Rows from block 6 of a small image flow-matching model, named by matrix and row number. Rows with one number belong to one neuron. Each number is 500 + 40 x the weight over its row's rms, rounded and kept within 0 to 999. All counts start at 0. Numbers have three digits each.
After each neuron's rows are labels from the 100 images, of 14976 (inputs lightly noised), where the neuron reaches its highest value: "colour at peak" is the nearest of a few named colours to the mean colour under the peak. Only what is clearly more common there than usual is listed. The data: rendered made-up planets.
# fc1: MLP up (model.blocks.6.mlp.fc1.weight, 320x160), inputs 80-159
# fc2: MLP down (model.blocks.6.mlp.fc2.weight, 160x320, transposed), outputs 80-159

fc1.0:435553575519399524507561506501574466515568490462550509532555370518565448539470464447534519520515494511473505562498457492502513499572470463425435500470500540532543452443496585517511493481517472489514522527555463495458484513481472416433452504
fc2.0:581383522487550438463468538489449461532452518533506494488500531530444531474493520546417536521510503554501439459473486507496500446487497467529571501512506471484447532505510451522433481529522446564513477485484519498533537457544545568516484473
colour at peak: brown

fc1.139:476496503550529501453571484452499497522578501456578489487486451417510478503441500433499502532479506578540494590514443551537412443559528479428491539490494484505437478490516514428497468519533506464468522506529488511509449503501525455417487563
fc2.139:499368503419495432534456537527504474478464471560525521476451605516428498531484558502482591487462505496477492538507491451486479479494533531561540492496525502537511481518417497500510472546510457529468528528489501499513535478523535525507537436
colour at peak: grey

fc1.39:462522451592552503476561518450502435550517534411513508489521433502514476482438450497532495555449533531475508567507462517566494490558504513431489542439488480545438458439537600399512452521523472444545518533576478535520519500512484440400477540
fc2.39:450420532434498485531484528513498521497472482539488465509543604486458496556503584475440566502532481523523486534494456467492484516477542434531522476573529502518510539548432453500483507522491505572456518519479471503507510470476537518495536393
colour at peak: grey

fc1.88:477587502528435534444522520471553521446549463500568500419466530443525471502439506472484486500470479553535487606548492468475481450512506531503499487525467546515465508454533481459456543582471531500490514523514469523551425474480461465456551525
fc2.88:529494469476520496410522547554545494508510471546558482469461558489380474516453469529467546464431514483499467535478413459480484461521536550474540567463467495551512456497515466519428498569484476563441543552465539551519405429458490515595523535
colour at peak: pink; grey

fc1.241:482445521515464480506490510482478521512524492496548508503495502471493481471428578515518469560550517563577482548494480509530495559572517458450480516510489560503562522446456491406527468498475506448502546606469527524509484510508513515470522590
fc2.241:529426524465528525501561553456509504507457546505516455497512489501515457553446553469416508478524497463470485492540454452528507535445511537473574509504500479477509465489486458521453498461540477513436484500518483541533550468537554473521506502
colour at peak: brown; grey

fc1.144:482483472485492463566501509544573494519568481563493466463502536458458433455483450474455494572503498447503495573482546532563477427621518520429482511443470488559491574541510486529551494547465498496508528486485531496535503405532475487528472460
fc2.144:423413482410481513466562538537520460546493484540544521470456478544442407483459425501476566533500527512542448510458468488519518492589592432524526501478435480573469531568496516512528452555447483553500544564500522489492464468479496440514524455
colour at peak: pink

fc1.258:418502419526521515494525511495605483439526467488580480564504468484506439516476531499504546520504506419526507490471474478480409468495588484463480541477525491479508461482495608500499547501473473555482526493485609475506494521483526462558479539
fc2.258:430459447475512530495549496524552472517498474502509476533495482551510425465564417536511447534575566474537488458418471576477465500494544431518481467543474499456506531552472534576527426466468489552556487511456537475479518511452546436536450445
colour at peak: pink; white

fc1.231:518519540450483509527457461479507499484464511489478469515453508566553471508582517523508496555563514449429496467481559543534491463499527528466435471494507501459534526494458536540505569452490463464536484474461515464466606544579453565476431459
fc2.231:506468475588561500549445518482513439474391509487470455595511521473524583489539530495554458508562527555432542479487543536475437480485442528449425510540609512473557529471473515486492498492530491505589524496482524497522516508515538534526416515
colour at peak: white; grey

fc1.91:538497532580529509522546520498483397495519523490509516513535506513497505477459520485471469551505534543451541530480455516544514488511523480451471537462461454511528508430522564433488436464529468452482565553570495521499456481536499488454473603
fc2.91:420429482424515453519477522480511532497491491482465461503490558487508503555518565514495561504491512565499521549526568493478460521490486442510539498587510520508461545525437491494485535518471508544495508502472446508507537517471515492473545355
colour at peak: grey

fc1.98:508468544505541477465494502459498535427418506513465514475533558462457523471500488562439459533500543444552504469483427463554507501472475505490471456508456493451465520361498486521501465498434449524453531501486551487533512508515543570523519557
fc2.98:445582471482483509540534497487494517525526526436470502530579540485548498542528569489617500451509451514429557537575496538465480564471494510486462521552503479455529394538513507531484473478510516488502486481503458525466488516464526457428520466
colour at peak: brown

fc1.173:513553531560536444513463464505528510519470518491537498514523492485547526526586491518597459461553551503372522471512442475575521479457551529481505494456506526448562456499516530458516556481482453461560502491497485489509603532483504605487476508
fc2.173:504422581498473485536484559489498456489474505489507476533520538514513562547502565500456468546544476547500519506487491536471535555504517433482446512536485490530507543496433453510480416519548491573469510540479481518513554429509560470427519468
colour at peak: grey; brown

fc1.279:427499551498498480477559501514584494490549484498591500458501447431548465525456482428499475564518452589515465609523458541491463494575542486455468501552484530524487472509499521420519491563481515485547537551536485503471472474481524435404503549
fc2.279:531417501446500494454500580525492453487460470522531516505445512533427459505445492536455573503441518442494459484494481428468533471478494541540587512456488470515503501492467490561453498492564484526457462517478522521525509470543513563574507531
colour at peak: grey

fc1.273:455553521486509583496560484512576437510567494463552472539504415478584403524469464407485487530522512520476559574556502491505492485530512462453468488461463499509486465499557574446483545477504490552462482488545418489492462480441451430467496465
fc2.273:498434528469497452451476565502514462536428514542528476451455533508416461504495442565474538579487541568504451520465512473516484466539551473489571522472504509559481565527456479492459484572469457573575533525462558504531468467513481551531473496
colour at peak: grey; pink

fc1.186:457569505542504506541595543522533446532537470454520446533523354566590405514470527433501507511519505552477533545521489523498501513530505455470503502469494507500525465470474555472541501505486509508498540520491453505502475528464383438420477473
fc2.186:514386521440537443500446489506471426531450532524521487444470569490424513521529461559492486531472507488503479497462505511474516501484452497518584489469535436509458577544504442533465471584559420587495457507470514478507550481538556571550496479
colour at peak: grey

fc1.214:536487501473538444555450481462466562415528471554499533480546495476499551478501531519508531568449493447517607495510528484496500445500451555510506479472561445432524521483475540483546509533511519484474481365468554451420587506544462567497458479
fc2.214:484509536515553562497548471467489521529514521441494448530535469499545508481566591504497431505533494497517487426483447591474485520465493480509498508575520490422509493460495543562492480418558519450480457460493459495488571554540573435445481495
colour at peak: grey

fc1.254:463532500475532498528572478458487577457581452512550554506527524478499526477458557475449515466453557430589507515490424505482508422486517502563528496516460467476480475467507526542529493494485553553449470510484547491459517464493597503473547505
fc2.254:561597508541479429563442439480435552472489497491444543533518491502531581472535540464541456496528450455458569438540558520469517472426418558517470450560517463416509474505491503511531525438558564479491465451515469479473565530557521529472430505
colour at peak: grey; brown

fc1.162:460507485532511517486550487467509498468555522499533429442539438453507559550373496455462507509507495491531465571500452514537475399562540478426484513517506499489455502464566458404495508479483499487466533485600491554472490534510550430417506540
fc2.162:494458559470498471475488522500530504508479429483520518508483628493479456494498572522514574538487497567496457555492443479480513498476548505524512512541466503537540479517350500497472454524460484467470510518476490487499488492470527502456519482
colour at peak: pink

fc1.209:432516521553555483461620511472487427520519526496566459462525461466540520534428479448503479564478478554533481541509420522561448445564555483475521514478477514493436492463586515433494466464483479457459522491564486524517484488475497423423473578
fc2.209:500457517445495493518483527495558508487486471530515513520528591506444447505504590519454596520500500518509473575493410439466508523492577520523503493514513488521565476533391490513485463545510510545482507522456510472477517480475525510474530491
colour at peak: grey; pink

fc1.108:546447455510517524562469531485507568382494488531481494524514511461487507453455513564513532537445562461557526524487463446495532422512461518510467525462529462506593533456457570469560483554485556534489516440441588444415501514529479560494498495
fc2.108:460550550506513545464543503495494536543494515473469426484542462501557468519516527456484446532564458556485483495494504515532471540499489480455502539535451526479487466518502489485484472404468508423463523444542437564531495529507489425466491468
colour at peak: grey

fc1.244:473520475597502486524457481476494489578445555469546577504511544432519451503512507541617439479461514556554508450550516500489494503484519504498525485458494571403543509496518517502458473486468437463519477527561573555544520556461529541458545523
fc2.244:515538546495442491499571581497460526528446495579539464504509464491469466525476569460409527501552459529533517523491464498568496515472555485447493481522412396505518429464470432489431469476492506486502486532525509515521562370566538461454476502
colour at peak: grey; brown

fc1.130:541472539509501455548424497424526453387503511516491525447566514445543513513521507618560457473569533476487555469438472511503545497523492513467479555535524497486538557468534462487541431484461490479488469452417542522532527522552533562483497503
fc2.130:577524540516598540498556525477460484526545513498533507541498466504479486532464526503401510414514503448453468448526416547522568496442517508482481482494518477459519397479533503531444502431531492450497416486509504481502521458532533527531442493
colour at peak: brown; grey

fc1.200:561430502564408552513441447490433511470479595549531464468452546469485551455491472485450550497479530490522551499491427518581537440507493506480530498499541474508503491457516497508533461570458463406535501516503561445501455500544516526569457490
fc2.200:451595529514495514492528518499512535498498476526475498492577508499525469544522560474466481505579468558496488547518507495492438568568535490447477535544448532470551378533465484505445492447462514504470552493512481597525520503443502425468492529
colour at peak: brown

fc1.251:489457515574525445466501487480484413461468532483503518441492577445532467511491478503581469462471466688593490506506488519459473501480530507531454546488525592486469532451558438458487489548508488489522547520504498522513491547457473522512518541
fc2.251:534569538510457529504570568465526536511544505567540453511524469496482405524460550493391509497543489489561482525525443453546526513503539533426541486484432455490536412475500487494438479435496528470466466512517540519487536423535494464507473491
colour at peak: grey

fc1.219:509603503518436495445475503470536532455544468480573509422461557439511497492477506508491476472440475524552486602553474448483487467483475544542538507531468534498457506449523467460443534598478526480472502502507490529538443480459473499468569533
fc2.219:519528440517530495428513503539569492472517465537556486499447566472413490521441464519517535432438515480488496527485440457470461455502507538460483554474474508550511443489550475498443523570466463580460551559472534563525390443430512509597537545
colour at peak: pink

fc1.32:477482549490508481530521521463489569461532468551501491512549493529520541558503532479482513535450475486551534551528477499452447419525475516506460519537514462452532467476447521505516561479487521536475519444523588470425583540516528509412492541
fc2.32:604455538480516519481460522485485484484462534491551473491525550499485536491479495520465455484519514464454508462458496500467568490471444565460497503457500467496508532483526449512494434431595481469488439527471501511537507497582553537499472502
colour at peak: grey; pink

fc1.307:540450464565490482526499509467459507530479557526525462488536487445530537480500464509536515431527500593510509463488465446600527505438524525456552484437502524472507420460540519433500453518477492475527482515608480454452538501495593593537554584
fc2.307:496483533515510509500540549450481468530464498464507462537508536508541453515470570482489482516537479501483495490528487490484497545471547425446477555567447498515506468495475448520470459472491503507458518522522444539514526468520542425439532457
colour at peak: brown

fc1.313:511598517529437508454488507478537549451546471499568507409444541466511484503451515510477490495454489534543487593538473450481481471488480541535521492547462553509471524441509466447436538573485532480473516531493479532546445470480480502475572538
fc2.313:534517456521534496411520521530548509491511475538566484495470551472423494513440486516498525434444516483500478510472402461468470454495516545467497569500473503523518434483537450513431510555466479581447533553470545564525395426443516525598539548
colour at peak: pink

fc1.125:463503472536532550484578511440506444537535495431572525505525448489496493490428509461518500522459530543504497556493442516568491508549488449441499545451494532492448493436546567408545475506485432469546526544524477500475505564530547481402523588
fc2.125:483476556473493500492513522504527515514465474530483466542559608500501456526513556474387535555564461512480512540519481493505501555490561447484487500553465480527550504544342464495466449528498504547446502494503459521510526455469514477468524390
colour at peak: brown; grey

fc1.89:558491531520481460486475532430506516514484534471536486540525508463531444542535506580567454554518463544452502488467405559517571423543498492491522506489519498512533509516458433433460487461484460488445519458453530513547469479507556514488551468
fc2.89:553496512501605520476574529519460472490594511550480492495483454543462450504465497518382523394485526486460484474527462525526525481494500564486494474491527490500474461502522525505475517448480533456536458492503548469479516450558480527455425482
colour at peak: grey; brown

fc1.304:467484495546479488501528551496541442494526482524559464426518504474521531498407511442514500552519485562559491569488410557514465499585525512443525487481523520551468557449484512432521423519503501439506519586492508535517492545495519485423489572
fc2.304:518485546472499553528557591473528535491477550519518475502554505480489416564451582482406486472550498500530463513504426430517536489465550523484578454511485478489552450487516465551426511469499512484453483509482524508510507479529542492537479535
colour at peak: grey; brown

fc1.189:528449527480513475541492511483498552339537513540544534505540532446522540467436554522467531512471541461595566477489444469449512425550515521573514504520500463486587494465486510514548493507432523550499479453478581478466538508519578557461498511
fc2.189:522578462518543550528543451490436522541529526481481524492524487491528496484511465465504442435511461471466536474533462540488547523481438577487500513499463484431512419547572537518500527396566525467466460464545403521495522550545530457527470502
colour at peak: brown

fc1.289:433505417508455564487527516512569510455533465496565464555433469547491410519489511531469521505501542427508453509405445455481452448526555492503455548501463506534530489492462555556511575453454500556504534566500599481499473503486506464589523510
fc2.289:456442483455533506462511473494497519505496479485518480508511480551505529480555529559503430494522550495534458452427433560483452501443488472572551471557524503442468524515451548565502471446544496499494485465446533484478557562518570477496435466
colour at peak: pink; white

fc1.225:556479526486530422571428476459505480350473500538517492490523494480533536486518525588517519521499522462455570450472484485454555502533476527490496526515542449463567553483457496528520425483356487525480509418454528487495520521566515564495471507
fc2.225:542516511521635564473584505497476494580542521476506493550505475495507453526475514485455456403496517453505454453542414593510535505411492473488482511508521559465483425482537510542446505411521494442496441507524461511527497538498543512479491510
colour at peak: grey; brown

fc1.62:548439510539522472506417511475503495448532478515553534468532501410483510441461547569523472493508556582550506522411497494485522446549528537533500549501493525501581524472541485530547479516379527493507496521444576521517505538562495587529448554
fc2.62:559544551513534551459570528487464502515487514503489499506507447503485477560450543502376498443513466459524443470560428536503534516444505560466512495480464485465495422470526470519424529412532507478471443481525469550556527431529502497557471524
colour at peak: brown; grey

fc1.75:573471510496513435566467503414526446421478503504512528446549483406551500501508525636511446524558521479479531494413460527526561505527482568482507547522498479520536552461512486479506343519418463498489498491428566556499498517510491528497488520
fc2.75:567528532521609551483566539519469466537543528518517517532508467499481485523459517495422495422513500439515464448547411548501555499439546505502488479489517502451535411476531502528441503437523478441494421478517510498508518456542519545533450521
colour at peak: brown; grey

fc1.56:501536509575533477472558484475497406505512536523488471420505423513523480509423441477500502552471508550504486548502426514538501451539528469442465527477521521475442512456554537468508504533543478463479529513593516576520560509525545441482475558
fc2.56:451471506442482520518552513496505511508494470460500483518539641494488455527527575512514554503491515528495517556522446474475484523461517510499497496552499503524544507534423497515482469460465496477478493533487483492487453495446509502480528394
colour at peak: pink; grey

fc1.20:570492531500489462549431557451508549457485493525522508538533523474498500465496599562517538511528545528537512493446491498483518473568493533479451539538534499483556505440442495536549493518394527499571470507420560453476546503546490602480462507
fc2.20:500485494529581541447536501505452488544477524476480489524473482513514565555504504455458451456492503443451468445527439546503497532397495487486526535495541485469458440487521499534422528465583455466454471474553392521560535487531534491554503506
colour at peak: grey

fc1.232:512467520515479515469542494489475550440487524519449484496535438462528520516507480485461487496535490558561480526517466480572543426462537453469478502569504527472470499434482466492493466472492491479459505530560498503535601510458559510488529634
fc2.232:556516560492504489522502529458511474538504531468527462531577565466507473497513586482474509506530463484470525522512452502473497563481531564453466548529468478476576486480467436533461394552542488499471490464481492543477515459525544437503507521
colour at peak: brown

fc1.126:470535485537449523469529514478520476539539497482536516457466458465470496477393445547495476480421565500495502583474439513549467456563544568445508516436508499542437528516505550434565489548498432400542536556516553504481489511517478475453466567
fc2.126:460429514474494511483521549522496537500456517554469479511540458524482503569445570437445573491541475521518460483500480455522454524453552452538557483569500493483503467503464470484434509472493511518417520475533479550548499491475524485505516485
colour at peak: brown; grey

fc1.197:516566497510526491442506465507518532553449575502560533566441520540531475485597469555605458458465514507397525427568480523528523511457536522547531463462526496429528513548508490507495443508429496502501517496466442482527571519468512549496481480
fc2.197:525487529507409513567539581470497502488456520572555479486534498467496526520487539446449496483557492545534573528485462520546501486529540495468403477525469437513488505479480450469530455473492492541516503528502519476497511391547569469457475499
colour at peak: brown

fc1.192:522455508592576502516464541497441492513426542500537527504509488501502530454468482554539470489523515549622493513492484500574496550504516471522506453540503521499505453453537475415489475479512497458498492495504505503528479522523498570523501570
fc2.192:528489547469509521525548565467518546508485549553515460523527487495510492578464564448399505499554448509493510513538423469542460513460565479438486518541479487502502428491459465490462478504490502555471530511504527519503561464498546435477525528
colour at peak: grey; brown

fc1.201:473509513534463398449476507477523567486501484539576555469514519482511519452598463542512499496533537570532514467460501516464478439518584502510565468522526531460501517607477480539506463538447478494547484546429508512489550601514534558507468490
fc2.201:548556507529482522523506511485460502490524521477492485490527503476480579566427559469464497444487406496472506539610433452499543557498465585458506520468465462513518415468517439469442481526534482529415510518545426558526464396487504479552559562
colour at peak: brown; grey

fc1.112:486505484465517498507495512493507559467545464497560527522503549543461489457455547521525556500390586462572519548481457479474516449564496486548506502483461494505545459478455589499546514521483548528472493507462557456371519518520509530474531500
fc2.112:540535560500471500523470490483399544505493529476445510474515459518521560506507534477447478486508463481510482462535529526516541521412444512537572437516498497435419514481501490490513551420588529408475453457530458518526588535614517514465459509
colour at peak: grey

fc1.266:482557619532445524517538509509509498437461476547438491513561442553556507563479610458456510540563456513499537502485521517474456463549506491421462499570533506480543497463394491535489514448460566477538552521531530523482551529516499550436464508
fc2.266:525398508452568525449476513496495439530483539448544469531483530503493557514507512529503459488444516425502460445491464496456514539435450514500518554474514494466514498450493460540463478473634431504451428500482465509520552505524558547525504502
colour at peak: grey

fc1.96:524522486503417514603558538430513472538481567501525510492522539422479509534487455581471452476485514444534500496518434528449498512503535531460474498499507546465532509424506493515482427533423507549469479473490559505486500521545509523407511481
fc2.96:567518543514565495478539503528467472502484503537533485520510472498502485512493521476409507448530478498438487462469431534546523474491536525481444485487472501473478426496487472497454484462486512421506461460505514490523543390575497524474422520
colour at peak: grey

fc1.48:545513531488518492571459492410520486421455515523495520500552527455545574552524533620516477458557517433473581439450452491480551506473521551506522504548486475475564554479486455503540385493392500535501482419407540529505519514523532533450489502
fc2.48:593495534521595529513543514509450468558552525504537534533518506472481489536491518492442467401512510474503476456512420579502586477453521487515456466503526508463496408475550488522450488427524492437491429500507503492500504476518539534527448529
colour at peak: brown; grey

fc1.295:447518504496454542500582536503566465493531472434526493506523377535590359554444468486492527586544501556486474517503466529524508494582532466442491536465491533542508479462516596464532539491482500510495559500513490518501507511463444455435523528
fc2.295:520417549428506479469496556497479472564474537527507447470526514513417467510513498525403524553500507520493455499470479478500508515491520484534616531504509487507509532530502461573423478514561448569487458505482520505525531451525519547569462460
colour at peak: grey

fc1.37:534508495489539463523447471470500550431498468522503501517530491503508517492522527510520529596438467468481552508497532504521467441508457588492464499498553484435530522486477543479539534516496508475500499378457564474423579530559451541496411509
fc2.37:493485542511534533522490469477466528502483509462464463537534452517542546473595575514494422526548491485499506427499495575483479524454483509524499468563554489433528529466444551571516484412567538445505455454486467459479594565559550490448449471
colour at peak: grey

fc1.38:520468523517511470529419541394501491465468509467528472468527515438512487531498546620458452446569484538450547451418434503569600453512484503492500513529514520488512463513462464476494430509439481489484459460403521485531523483467553554528532496
fc2.38:553532503516637524466566519513448455520584496518466520505476474534464502507465491522431514392484507451445503458590460565498511495481498585499462506491532518509515447484528508514466490445507500448519467488511498483492519504533479512422442484
colour at peak: brown

fc1.85:551444496445501459560462533484495547410537480574490468478529485481465530438464559566493517577436529463514537529472463475512549428559437499521498521468558446547601518450425517511564480541485525492467498430470575445409514500542487558487488504
fc2.85:471513507510541587486575476482516505562532530434486463520522465512537429512528496467499451500517486489517473447487480549493509566465505478505519523546476521412478461517524546518483501405526471472457431443560405523511540545485543412484493502
colour at peak: grey

fc1.78:509412520540535490525515500496472469517522546516555513466510524445484513513446511465496493513557509584588504568507442548532479479565563479439508495467523504525435506463496513430550472522485524446540551569503529511482457520449466520460503588
fc2.78:516531554504473536481543603468558505517471522516521463514526501486510414540484575482423483530533485488533466525526477448488528559475557515465563525507479485487582460473487479529424470461512478509450485492494517523489531487522531467451504529
colour at peak: brown; grey

fc1.68:493431450469453490557512506539495478465511462501533489503434557552488416437513493522523537526505542452511480524420538486528518413552493476552431504457446489525533524514434520517544528520427544517538503563493559436436456452502496503493520477
fc2.68:466473528476478515507533512485448545546509505490507503491518450561513462469514532503465483515518503482588414464463454531510516526463549421558593454555444463459467485517464541553557447427539526485474491487498502485467591560570560458458449472
colour at peak: pink; grey

fc1.129:496491520549546460443529533453497482464490492525494481400473494480470570535467550484455526487536475540617475499543479589530410517507585435447486525552501494518475561485528426465502452491505511479467519518513537580539551531526541481442502606
fc2.129:545491546442464541565560535502534539481495513482528510517539564497485468543485622524450505497516507482460562528526419432466549484482505604502512448478500473511604427507449493566479462490537527474446507531457515475500514469472550525577518513
colour at peak: grey

fc1.242:481497492510528495471512520473496445511544493560511478427483610443453499535451491450448496547495536536495512579523498521539442421585560555479509544472523491526455581498527449525496515582497482511501545478523478509539419434516478489516466545
fc2.242:497523470492491480457527537539551496516542482560545520450482512480433449512412456477479588501456494517538475568505467446509504499562549493474520560460434506570497426513562476459473501567446465534442538545519515549515418444437456483540571530
colour at peak: pink; grey

fc1.190:513569454511486484448500474508596569499504472523500496518509468490510509415582470534562484491483512469477516462505448571456476433481541531480534441555515503461514443534473542526504505480508533506461490451427563500473557611530545502508467477
fc2.190:547535471535505533514514534502541462520515529497526487492513530412477500538437460490519461469475461514505522565566438480478580528565451584419474540443469475553548482506556423434447473566503469571438517534524457547512395438412496508558552557
colour at peak: grey; brown

fc1.140:476568420530490507475506563496546510494508448415530498513482417498548428486432481567484482585496535503582473517513436483530488533539480508450481581482446541526500510399500562509543533451422530523481493496495551486525516482484451487474562544
fc2.140:461440495418545480397519463508417497540493510519500496475476520566453513547511543469475531445445502490433481468501425517510467535445535464554573525493520464461457457550515484548407502508589464512464479522540490517497531494486530487564496487
colour at peak: pink; grey

fc1.16:562467491496466429529459467429515447485482547475525475464468560487477454503515523632527458507540538507460499447443475539508539493519482551498507526503491491529519511461511491506509394520438447504456504487395532564537498486515513523513492501
fc2.16:547509523514633518490600523537476477512561520550509506501518467507509456507483522469399494403521512453502508459558428558530527487483527522475487476481534520469500432497546499486472495431479503439494451479528498483509512465517509487490445482
colour at peak: grey; brown

fc1.312:430447452530518502480513535471516473530529503475601474458495476466490554511377462465530505505508521524518502530498463547552485485496533542429541533445553483498457530468523541445538442503505487454506538522531469536469501543564554502384508564
fc2.312:534466571421467538528545571519490551479467510545482491515556508504478429543480604497396529512563475535523482535480431438478536472492579451522508434549485517511555439521458461513457504462476525495456504532448513468517481471473534505519500514
colour at peak: pink; grey

fc1.146:428542399528542498531509522494613454465553504505554472563514461488512413511483516480502553517517523407491506503530492466473457512478582470438469530471547491456506434481540612483535523482452423540506502487504572469507520489460505443574497503
fc2.146:427444440459511516481559502538555458514495470528548478539462510528487418473531406532523479516546568472533492463418469564482466468520544437507478480527478496497498538570486526569518442514462475566542512535448558480485484495456555435552470448
colour at peak: pink

fc1.136:550457484457503487530492515473473542389546463547496513507537519472501531464444533532510551545416544469541576528497460454478524421534453524531501521469537437511595496447460564502555482528494545511435506413484574445403532510530478560476506482
fc2.136:479529529485514563487551471482493537547535520440486489495533452526533468484539512495479463511522477491513469448461479555495525538476499478521531493542457485405466482515515549534509502404517528441460442440528434510500561552560535406462488491
colour at peak: grey

fc1.274:525518539496459491512442446481520498477476507434480458478440515516539476531513536555494495547515461480445483499475599496507456491508459555457438549508503550483547526462470517506483615462503466446546492471496515472455562548565422565471472515
fc2.274:528494505570547492530449498498490485450423510509453445576503514490513562521540552487510465495546510485415557467518553548478427479439427553460461473521585500451554499467468511532453545474541489511553493469485504510545535494516512557517408498
colour at peak: white; grey

fc1.259:516559472500405490427446527522555487467516470422536491463491534483491483498547511568473514503523513462524493549520454451448501492542486538527495592462441524514483497482470502563457540455465479551444527539493538466546451487441525531536558516
fc2.259:504553460534519485453505467496528582476558442475572524517482528500469544476492522552538485434437507458530472472465394501438465454436498499556517508572467537467489430474511490524475504502504526552407509538450525544485446504469571496511553539
colour at peak: grey